Rows from block 3 of the audio encoder of a small contrastive audio-text model, named by matrix and row number. Rows with one number belong to one channel. Each number is 50 + 12 x the weight over its row's rms, rounded and kept within 0 to 99. All counts start at 0.
After each channel's rows are labels from the 100 clips, of 14976, where the channel reaches its highest value: "loudest" is the band of the loudest frequency at the time of the peak. Only what is clearly more common there than usual is listed. The data: Morse code for random letters and digits, with fading, noise and interfering tones. In brackets: how many of the 100.
# convs0: first width-11 conv (encoder.blocks.3.convs.0.weight, 192x192x11, each kernel summed), inputs 0-38
# convs1: second width-11 conv (encoder.blocks.3.convs.1.weight, 192x192x11, transposed, each kernel summed), outputs 0-38

convs0.26:49 55 59 51 54 71 29 45 52 30 57 53 42 60 78 54 38 22 46 59 52 45 69 58 27 48 53 60 52 54 37 66 39 41 55 55 34 42 58
convs1.26:19 35 49 46 41 42 49 56 41 51 53 59 61 66 58 31 66 51 65 38 43 56 34 43 62 54 54 49 51 61 41 26 45 62 47 34 77 49 57
loudest: 250 to 500 Hz (70)

convs0.119:64 43 43 39 37 66 38 65 43 53 49 31 49 33 27 52 52 62 70 44 45 47 44 46 35 39 43 66 58 69 59 61 52 51 51 45 46 59 63
convs1.119:58 57 63 53 50 59 53 52 38 66 60 58 54 50 42 55 40 52 63 39 64 32 64 48 57 68 70 62 48 39 59 22 54 53 67 66 62 47 67
loudest: 250 to 500 Hz (44)

convs0.148:53 47 55 26 44 80 63 62 18 38 67 69 42 39 53 41 45 74 69 23 17 65 60 26 43 55 58 39 45 54 57 43 47 61 62 50 48 56 39
convs1.148:52 40 45 61 50 43 61 39 56 76 46 61 50 53 61 68 40 34 78 51 40 48 55 47 55 59 62 46 53 55 58 44 45 62 47 47 57 58 60
loudest: 250 to 500 Hz (29)

convs0.136:59 74 28 71 69 42 63 50 37 57 59 46 40 56 55 29 58 62 54 58 61 42 38 51 52 60 43 30 44 45 37 29 59 48 51 47 61 83 61
convs1.136:60 78 42 43 59 53 47 54 49 24 54 43 45 54 51 39 50 60 56 72 53 68 67 61 52 38 45 43 37 52 47 77 27 40 44 39 27 64 39
loudest: 1000 to 2000 Hz (97)

convs0.8:71 31 53 44 69 32 61 63 59 34 34 41 59 52 38 61 35 28 70 43 50 60 63 30 38 37 60 42 49 37 36 54 62 46 52 57 49 41 58
convs1.8:25 51 61 59 33 61 55 41 46 60 60 36 53 71 61 47 37 50 51 38 52 58 73 42 48 51 42 37 33 56 59 92 38 53 43 32 51 72 41
loudest: 1000 to 2000 Hz (60)

convs0.89:64 55 49 53 43 44 56 87 59 78 36 59 39 33 43 71 39 44 72 38 50 77 55 43 78 30 41 32 49 67 58 68 57 44 40 38 48 51 55
convs1.89:58 51 75 54 50 81 55 42 45 57 50 44 61 50 44 55 34 47 60 38 56 57 83 45 70 52 51 48 26 52 38 59 71 56 43 61 85 50 66
loudest: 500 to 1000 Hz (70)

convs0.75:30 53 39 43 50 59 29 55 64 57 50 37 43 57 39 36 60 49 60 54 61 48 61 47 72 35 47 48 63 33 47 48 55 73 50 57 63 51 66
convs1.75:46 71 32 39 43 50 45 61 53 61 42 54 52 59 53 52 30 51 62 50 68 51 48 34 39 45 46 51 44 63 32 55 29 71 59 35 51 66 59
loudest: 250 to 500 Hz (75)

convs0.37:50 52 61 43 64 42 57 25 32 47 61 58 80 45 30 49 53 49 57 51 58 50 55 48 46 45 39 73 43 47 59 32 32 53 63 31 47 22 65
convs1.37:68 38 38 37 44 62 47 55 44 38 61 63 63 44 47 41 47 61 61 39 37 46 27 48 50 51 54 49 90 55 51 40 69 73 60 30 49 56 37
loudest: 250 to 500 Hz (44)

convs0.90:52 59 52 56 48 55 51 55 43 81 65 64 54 49 64 47 58 62 40 80 45 62 57 50 37 62 43 36 35 42 59 42 31 45 46 84 65 55 62
convs1.90:78 54 38 43 45 63 43 44 65 66 31 48 46 50 32 58 62 59 52 61 56 64 41 57 51 43 38 56 60 37 60 42 46 81 42 46 59 62 56
loudest: 2000 to 4000 Hz (26)

convs0.2:51 52 59 25 61 36 52 52 83 44 51 68 47 49 45 42 49 59 56 23 49 45 44 55 62 54 23 31 62 62 39 49 42 48 52 67 51 73 59
convs1.2:53 48 44 63 35 25 54 54 73 61 35 49 52 42 36 47 52 48 37 71 38 53 30 58 51 50 55 65 44 55 52 57 99 58 40 43 47 42 35
loudest: 250 to 500 Hz (35)

convs0.181:78 70 53 58 31 43 55 44 51 54 57 59 33 35 61 65 60 37 71 61 60 58 59 68 39 63 44 33 49 68 29 39 75 48 51 59 48 54 75
convs1.181:38 85 64 65 55 44 32 37 50 49 58 40 62 40 63 65 80 47 49 65 61 46 44 56 38 53 63 56 31 47 72 53 42 43 68 59 52 60 37
loudest: 4000 to 8000 Hz (37)

convs0.57:41 39 47 49 41 56 55 72 39 30 52 43 48 47 81 52 38 50 53 44 59 57 68 53 56 55 51 42 78 55 68 43 34 58 42 55 45 78 53
convs1.57:42 32 63 35 43 36 53 56 45 59 44 47 47 62 38 72 56 51 58 71 53 32 49 36 42 52 63 64 78 56 65 52 40 60 68 70 69 35 41
loudest: 4000 to 8000 Hz (37); 2000 to 4000 Hz (28)

convs0.153:44 41 55 67 51 42 60 50 52 48 66 42 18 37 38 38 34 67 28 59 53 36 55 38 45 38 55 36 66 37 55 45 37 43 64 61 45 50 49
convs1.153:68 53 41 54 60 52 47 68 41 56 36 53 68 48 68 55 40 54 51 50 37 49 50 51 51 40 54 67 82 52 58 54 40 51 55 45 41 57 55
loudest: 2000 to 4000 Hz (58)

convs0.61:46 46 36 47 76 35 57 61 45 24 52 46 54 48 63 49 62 48 41 51 40 34 50 55 42 46 55 65 60 48 40 64 56 56 62 43 30 58 37
convs1.61:53 41 44 74 56 55 42 55 56 62 53 55 61 52 58 68 82 62 45 45 53 34 55 47 46 63 55 55 52 44 49 22 52 54 39 74 69 60 35
loudest: 4000 to 8000 Hz (47); 2000 to 4000 Hz (29)

convs0.105:57 30 48 52 60 38 39 58 73 43 55 30 52 73 25 38 63 34 44 67 24 75 49 56 40 64 56 61 37 83 63 67 49 47 62 74 33 61 45
convs1.105:29 52 40 52 53 78 39 46 53 52 63 62 58 66 50 25 41 57 43 60 42 47 65 38 41 52 35 66 62 63 48 56 49 49 34 55 42 68 45
loudest: 250 to 500 Hz (37)

convs0.186:35 45 49 58 42 38 55 45 61 45 58 48 59 53 40 59 51 56 31 57 24 24 56 48 50 20 45 55 38 57 51 38 50 58 61 69 73 50 65
convs1.186:62 47 57 39 59 58 48 52 59 39 58 60 54 70 59 60 55 65 46 54 44 49 32 78 62 54 65 38 67 37 46 60 49 47 47 10 58 47 20
loudest: 500 to 1000 Hz (63)

convs0.21:25 50 48 27 46 57 58 44 42 34 48 57 58 45 46 34 49 52 40 40 61 48 57 46 25 57 58 41 47 56 51 43 41 61 51 49 34 58 42
convs1.21:79 29 41 37 59 56 58 42 62 52 41 58 40 30 41 54 62 27 15 65 40 54 19 65 52 48 59 55 40 51 66 38 74 51 47 56 49 39 44
loudest: 4000 to 8000 Hz (27)

convs0.104:40 46 39 60 58 41 47 29 22 51 39 38 28 60 58 58 61 57 55 37 35 44 46 64 55 43 42 58 14 44 58 51 42 67 60 60 71 26 40
convs1.104:39 40 61 45 39 45 35 46 54 64 56 53 53 45 58 55 35 52 57 67 59 46 57 45 60 47 48 45 68 60 36 65 69 84 46 34 40 78 31
loudest: 1000 to 2000 Hz (70)

convs0.91:60 44 58 60 31 52 35 33 49 36 38 49 66 50 35 46 46 62 55 71 57 58 56 63 38 47 44 23 46 46 43 66 57 41 52 61 47 58 50
convs1.91:25 60 55 59 40 41 53 44 48 79 56 39 51 47 70 45 51 43 39 58 28 34 54 36 43 52 32 46 59 27 64 20 47 36 48 59 27 28 53
loudest: 500 to 1000 Hz (61)

convs0.177:41 42 44 38 60 36 43 60 48 26 68 48 48 44 84 46 57 64 52 65 45 41 29 54 55 65 53 60 68 55 21 48 47 59 39 61 22 51 70
convs1.177:69 26 69 59 38 32 45 42 35 50 42 55 51 47 47 51 82 57 44 65 39 32 63 30 43 51 64 69 43 47 70 21 41 36 48 54 61 48 61
loudest: 4000 to 8000 Hz (32)

convs0.83:43 62 36 66 46 52 46 45 15 45 39 61 51 55 60 40 62 52 62 53 53 46 56 70 56 50 64 17 62 48 48 68 61 52 48 37 47 55 45
convs1.83:46 73 23 47 54 51 50 71 52 37 51 34 61 44 47 55 37 37 65 45 46 59 68 57 68 47 42 48 52 48 32 71 41 74 49 49 42 60 41
loudest: 250 to 500 Hz (53)

convs0.70:61 51 35 50 64 35 50 49 56 51 70 54 85 50 45 51 34 48 56 56 61 54 63 46 46 51 43 42 67 29 45 36 71 72 44 64 51 43 37
convs1.70:46 28 28 40 44 40 65 45 59 63 53 55 38 60 36 52 46 65 67 47 53 61 29 50 59 52 51 40 57 67 38 85 54 77 53 25 32 56 51
loudest: 1000 to 2000 Hz (59)

convs0.106:32 48 52 44 79 39 46 62 42 62 52 30 55 47 57 45 76 47 37 55 54 45 40 52 45 53 51 79 49 36 57 47 33 51 38 54 50 64 45
convs1.106:63 51 63 65 65 57 63 44 46 70 20 63 54 56 44 51 63 38 39 35 47 52 59 33 58 48 72 45 57 47 39 13 37 36 50 41 37 44 52
loudest: 2000 to 4000 Hz (34)

convs0.46:53 44 52 57 26 59 52 56 61 55 37 63 42 59 54 36 44 53 62 63 55 49 41 61 44 69 52 61 38 49 64 45 44 45 29 55 49 33 48
convs1.46:39 54 47 43 44 61 62 50 37 50 58 34 36 49 56 36 57 56 58 47 54 47 73 48 54 47 56 53 59 41 59 68 13 67 38 82 62 28 42
loudest: 500 to 1000 Hz (62)

convs0.117:68 39 64 37 54 78 62 25 53 56 35 45 59 54 65 27 58 69 61 48 67 42 68 69 41 62 40 53 52 56 54 80 46 54 55 59 22 35 48
convs1.117:42 45 47 41 44 38 47 54 42 45 38 66 51 66 46 44 70 38 63 47 68 60 51 53 48 55 58 53 36 53 52 25 79 69 56 12 57 50 61
loudest: 250 to 500 Hz (94)

convs0.74:58 30 50 64 40 48 26 23 41 55 38 35 50 52 35 70 46 46 40 56 42 66 60 52 47 32 44 54 41 57 65 51 56 39 51 33 51 67 44
convs1.74:40 51 45 41 44 67 49 45 51 47 66 38 61 60 44 53 50 64 51 39 45 45 57 52 49 43 69 56 81 43 48 60 50 53 52 64 74 49 48
loudest: 250 to 500 Hz (31)

convs0.135:39 42 54 53 61 44 23 59 43 34 28 51 61 42 45 37 64 44 60 54 51 58 56 55 57 47 48 56 44 66 54 65 52 44 52 66 50 69 57
convs1.135:40 31 25 59 60 33 58 58 51 51 26 46 59 53 34 37 56 59 54 42 50 49 42 54 19 54 68 48 69 56 64 30 41 50 68 63 58 56 45
loudest: 4000 to 8000 Hz (28)

convs0.55:44 34 46 46 61 56 52 41 45 42 42 56 60 33 30 41 47 63 75 32 53 38 48 63 53 41 63 33 41 33 47 43 55 53 70 56 45 22 59
convs1.55:42 42 49 29 55 52 48 61 66 47 37 53 46 56 47 33 38 59 88 49 40 59 65 44 48 58 27 45 58 48 62 67 46 68 67 65 39 59 46
loudest: 500 to 1000 Hz (99)

convs0.130:37 52 25 66 55 48 71 61 36 79 49 50 57 52 65 44 44 47 56 81 36 53 42 59 63 33 51 59 35 48 51 42 54 52 51 40 55 37 46
convs1.130:63 60 38 37 49 48 50 39 41 58 60 49 54 47 59 29 40 28 40 34 43 50 53 55 61 65 43 41 21 57 49 67 51 52 50 40 70 59 69
loudest: 250 to 500 Hz (63)

convs0.20:69 31 40 48 46 48 61 45 73 35 49 59 53 55 35 77 61 32 68 70 39 70 47 52 59 46 49 26 36 42 44 47 76 45 52 46 30 52 60
convs1.20:54 43 51 49 71 52 45 46 52 47 56 49 52 28 58 58 41 43 54 57 34 58 43 60 68 50 42 41 63 59 59 74 17 67 28 56 47 60 54
loudest: 1000 to 2000 Hz (73)

convs0.23:43 47 52 47 52 33 40 38 55 50 71 70 62 53 64 52 60 46 55 51 51 42 46 64 39 59 63 61 44 60 79 46 57 47 49 38 29 74 38
convs1.23:62 75 57 69 44 60 31 51 47 59 36 69 39 49 70 54 46 58 54 43 58 35 33 50 50 49 53 36 54 58 42 58 36 51 23 66 39 54 25
loudest: 4000 to 8000 Hz (40)

convs0.102:58 75 38 28 48 54 51 80 68 41 47 61 49 44 66 56 45 44 54 56 55 58 54 42 61 53 40 50 41 36 49 68 55 68 33 38 40 82 36
convs1.102:20 51 40 75 50 28 60 42 56 59 27 63 54 53 40 49 71 45 54 48 64 53 60 34 50 64 42 52 47 51 41 27 44 77 54 53 25 47 57
loudest: 4000 to 8000 Hz (27)

convs0.84:62 48 43 50 57 36 55 65 59 72 52 34 37 75 44 54 49 66 50 62 43 37 76 59 51 62 38 70 55 47 47 43 51 55 52 41 50 42 50
convs1.84:69 43 64 41 50 91 48 57 52 46 35 62 41 48 61 75 22 54 30 40 42 44 41 54 59 51 68 55 65 38 43 66 51 48 35 58 60 38 73
loudest: 250 to 500 Hz (75)

convs0.54:59 41 69 48 63 39 60 30 68 17 28 49 47 40 51 66 55 30 31 50 70 43 48 39 49 49 25 52 37 42 47 41 41 36 66 69 44 62 51
convs1.54:62 38 39 67 51 44 55 36 51 55 58 63 46 30 29 70 54 55 59 45 35 68 32 48 49 57 44 55 91 45 61 83 68 53 51 30 64 39 39
loudest: 250 to 500 Hz (62)

convs0.86:50 46 57 54 66 56 44 47 46 57 46 37 52 37 52 71 40 65 65 44 38 82 34 49 67 39 40 69 43 40 33 48 67 43 39 43 48 46 68
convs1.86:74 39 46 54 49 58 48 46 58 62 29 48 58 54 45 74 46 51 53 55 36 43 67 47 28 45 60 53 47 38 64 54 36 34 82 77 58 58 48
loudest: 4000 to 8000 Hz (31)

convs0.127:37 52 54 64 48 31 45 53 57 67 40 60 60 31 55 55 58 63 40 60 44 49 83 42 53 38 35 44 57 61 42 66 40 49 37 57 43 56 33
convs1.127:67 52 55 50 63 77 44 55 65 56 53 50 64 65 50 64 41 51 40 48 23 53 42 47 54 40 62 50 41 43 35 47 69 37 54 36 53 55 62
loudest: 500 to 1000 Hz (92)

convs0.167:37 54 50 47 52 60 50 51 45 62 67 36 52 68 62 55 49 47 20 46 40 33 47 45 51 48 49 49 47 38 59 29 34 57 44 73 77 88 38
convs1.167:52 76 46 47 46 49 45 54 44 54 45 46 35 29 25 39 51 52 55 52 29 46 66 53 50 47 37 64 53 37 68 32 64 75 72 60 42 45 45
loudest: 2000 to 4000 Hz (37)

convs0.56:58 66 68 60 38 57 54 60 54 79 43 42 52 55 43 49 47 69 30 46 51 63 28 49 62 50 59 73 40 53 42 35 55 58 45 43 46 58 33
convs1.56:59 74 56 51 56 55 33 40 56 32 36 61 43 53 65 58 33 57 39 42 38 46 70 50 59 52 30 53 46 60 54 28 33 57 40 75 28 58 41
loudest: 4000 to 8000 Hz (32)

convs0.67:37 79 52 49 53 75 60 80 46 33 45 58 53 27 39 43 32 30 63 47 57 49 65 35 42 56 59 35 52 44 58 43 49 36 39 34 48 70 34
convs1.67:55 55 51 51 57 53 31 23 68 46 67 45 49 67 46 52 40 33 69 64 65 63 34 75 31 46 66 57 33 41 56 70 30 46 40 33 27 47 49
loudest: 1000 to 2000 Hz (43)

convs0.147:62 61 55 42 62 53 48 53 69 30 61 45 23 27 65 39 41 37 51 46 30 41 27 46 59 47 54 56 40 69 37 33 52 55 39 38 38 38 36
convs1.147:22 53 43 54 39 34 54 42 37 53 54 58 40 52 51 21 42 51 63 57 51 47 65 51 63 63 27 40 55 54 61 50 51 48 60 50 54 52 45
loudest: 500 to 1000 Hz (91)

convs0.189:39 53 60 44 53 43 48 53 53 59 63 50 46 28 43 50 56 52 65 43 48 42 33 35 49 64 53 40 41 39 63 53 38 56 49 91 33 37 53
convs1.189:43 44 05 55 35 47 59 40 49 50 56 35 61 63 51 26 60 47 77 50 49 44 62 31 67 65 37 77 50 55 53 65 47 64 34 58 46 64 28
loudest: 250 to 500 Hz (48)

convs0.124:51 45 57 51 62 44 61 52 50 50 48 63 41 64 59 42 68 54 33 54 54 54 48 76 21 68 56 54 32 52 62 47 52 33 53 56 49 42 42
convs1.124:45 69 29 36 60 46 39 45 65 47 58 56 57 43 55 60 36 48 80 72 51 44 45 58 44 45 58 48 53 53 54 68 31 53 60 64 60 53 20
loudest: 2000 to 4000 Hz (35)

convs0.166:39 48 55 58 40 54 54 49 27 67 56 58 63 35 57 48 43 38 47 48 50 72 66 34 50 57 32 51 65 43 48 49 60 42 43 34 48 25 36
convs1.166:72 54 37 46 49 47 46 58 38 52 47 42 44 43 69 51 44 44 54 49 40 52 26 70 49 43 46 39 68 50 36 67 36 39 52 36 40 48 40
loudest: 500 to 1000 Hz (80)

convs0.64:54 56 67 60 45 37 38 53 52 45 64 31 47 49 37 68 52 51 46 66 36 36 49 59 56 50 59 42 35 48 43 41 46 38 52 53 50 72 36
convs1.64:57 45 44 47 46 34 35 40 52 19 55 38 33 35 49 56 29 61 36 72 52 53 44 47 50 47 59 31 35 41 46 44 77 48 48 77 40 54 43
loudest: 250 to 500 Hz (31)

convs0.71:46 44 51 59 59 47 30 47 38 58 59 17 68 58 33 44 58 72 53 35 46 39 55 31 52 46 63 54 30 49 52 70 62 53 45 44 66 72 22
convs1.71:60 41 54 56 50 47 52 46 48 69 34 47 63 48 55 35 15 42 75 37 58 37 41 62 46 44 45 52 66 50 58 54 44 32 58 51 53 53 41
loudest: 500 to 1000 Hz (90)

convs0.157:51 45 52 36 58 67 57 24 67 39 65 26 38 52 38 60 62 51 30 49 53 62 57 52 31 60 53 34 38 57 39 57 38 37 66 15 57 52 60
convs1.157:66 57 16 60 65 56 56 55 42 39 61 55 44 35 52 31 43 74 70 34 49 43 31 52 35 35 32 40 96 29 39 59 44 68 48 69 54 47 53
loudest: 250 to 500 Hz (44)

convs0.76:51 55 75 73 42 36 56 36 61 63 47 55 65 60 45 54 54 47 47 50 68 27 44 46 32 41 50 51 79 58 51 51 55 45 36 55 76 88 43
convs1.76:59 45 62 50 41 47 54 30 61 50 53 62 20 52 49 51 29 47 29 75 68 67 57 81 59 45 51 50 50 39 46 48 54 35 30 32 45 47 23
loudest: 1000 to 2000 Hz (90)

convs0.69:67 59 59 50 63 64 44 53 33 44 67 41 41 33 53 88 61 56 71 53 36 36 36 46 47 65 55 35 62 56 50 72 54 34 51 48 50 35 44
convs1.69:53 48 66 59 41 37 50 42 50 46 42 54 52 49 56 64 54 44 50 48 42 45 61 14 48 54 62 59 45 30 76 26 64 13 64 66 30 41 77
loudest: 4000 to 8000 Hz (27)

convs0.159:57 53 49 42 54 71 62 71 42 39 35 46 49 63 68 55 44 50 43 63 37 36 61 48 77 52 47 61 64 43 34 45 47 37 58 53 40 61 48
convs1.159:49 58 73 44 49 42 54 47 36 39 29 44 56 54 54 72 46 41 59 54 45 43 50 61 30 56 60 32 38 59 56 47 51 28 62 34 70 55 34
loudest: 4000 to 8000 Hz (27)

convs0.144:49 51 52 68 34 52 56 52 54 70 44 57 45 54 36 79 47 47 24 62 49 42 60 48 68 37 38 45 47 46 47 45 57 66 36 71 29 28 53
convs1.144:57 49 54 60 66 44 38 41 41 48 42 39 43 47 58 54 48 55 35 45 37 48 46 66 39 47 43 51 38 40 67 39 66 60 36 34 62 53 44
loudest: 500 to 1000 Hz (70)

convs0.77:24 43 46 67 59 40 64 54 32 45 55 48 22 36 42 52 43 37 50 72 51 60 50 53 47 70 71 53 40 52 65 22 43 46 36 63 34 35 54
convs1.77:49 56 24 45 69 34 59 45 57 37 37 47 54 40 34 59 40 58 55 71 53 56 49 65 47 50 44 39 71 54 19 73 23 54 58 36 45 54 23
loudest: 2000 to 4000 Hz (36)

convs0.95:54 57 52 60 50 57 51 27 55 62 46 36 69 48 48 67 34 38 59 37 45 39 30 59 57 37 44 42 51 33 42 44 57 42 38 48 55 19 40
convs1.95:59 42 58 58 50 71 65 51 58 35 41 51 46 54 45 76 49 59 37 53 49 45 54 49 24 37 48 58 32 54 38 39 24 23 57 72 59 48 49
loudest: 500 to 1000 Hz (86)

convs0.48:47 34 51 45 59 49 37 42 38 30 55 25 32 51 57 38 30 47 41 44 40 33 49 57 51 49 32 23 54 54 60 47 36 51 68 64 47 70 41
convs1.48:57 44 60 51 57 47 48 47 56 52 51 54 45 54 52 81 41 59 70 35 32 43 58 51 47 72 84 43 84 56 47 73 33 76 72 59 50 51 26
loudest: 4000 to 8000 Hz (56)

convs0.100:42 47 57 45 51 62 52 48 26 53 31 45 41 65 40 56 57 43 30 76 45 21 37 67 59 55 58 52 55 33 82 35 38 69 56 46 59 54 57
convs1.100:69 63 38 47 69 63 45 48 54 47 48 55 73 40 43 70 59 45 33 37 34 55 32 35 58 42 45 42 50 36 58 35 70 47 59 70 62 37 68
loudest: 250 to 500 Hz (43)

convs0.24:48 61 42 45 51 54 60 36 37 58 52 46 53 59 71 37 59 54 85 71 51 72 45 42 59 50 61 42 47 47 50 48 77 64 62 65 54 40 46
convs1.24:61 52 30 29 55 47 38 54 44 63 46 47 53 49 53 34 55 46 65 44 42 49 51 54 42 47 41 50 58 54 43 72 00 68 60 45 71 43 49
loudest: 500 to 1000 Hz (73)

convs0.22:45 50 51 57 42 62 53 33 74 59 39 67 30 54 46 41 41 61 46 50 44 59 38 44 60 49 54 50 57 56 52 54 54 66 49 66 32 32 74
convs1.22:37 48 21 47 55 44 53 68 49 26 63 51 45 62 66 48 46 55 57 46 40 39 41 41 49 50 46 60 49 59 43 67 42 50 50 56 37 64 44
loudest: 250 to 500 Hz (61)

convs0.146:65 51 49 53 44 50 46 56 69 83 53 46 62 55 52 66 43 55 56 31 70 64 53 47 33 35 76 35 52 51 40 37 61 58 46 42 70 33 39
convs1.146:29 49 60 58 55 56 52 56 42 38 74 43 45 51 50 46 39 55 73 50 51 53 21 63 60 42 44 46 39 45 58 45 31 50 47 60 53 40 35
loudest: 500 to 1000 Hz (68)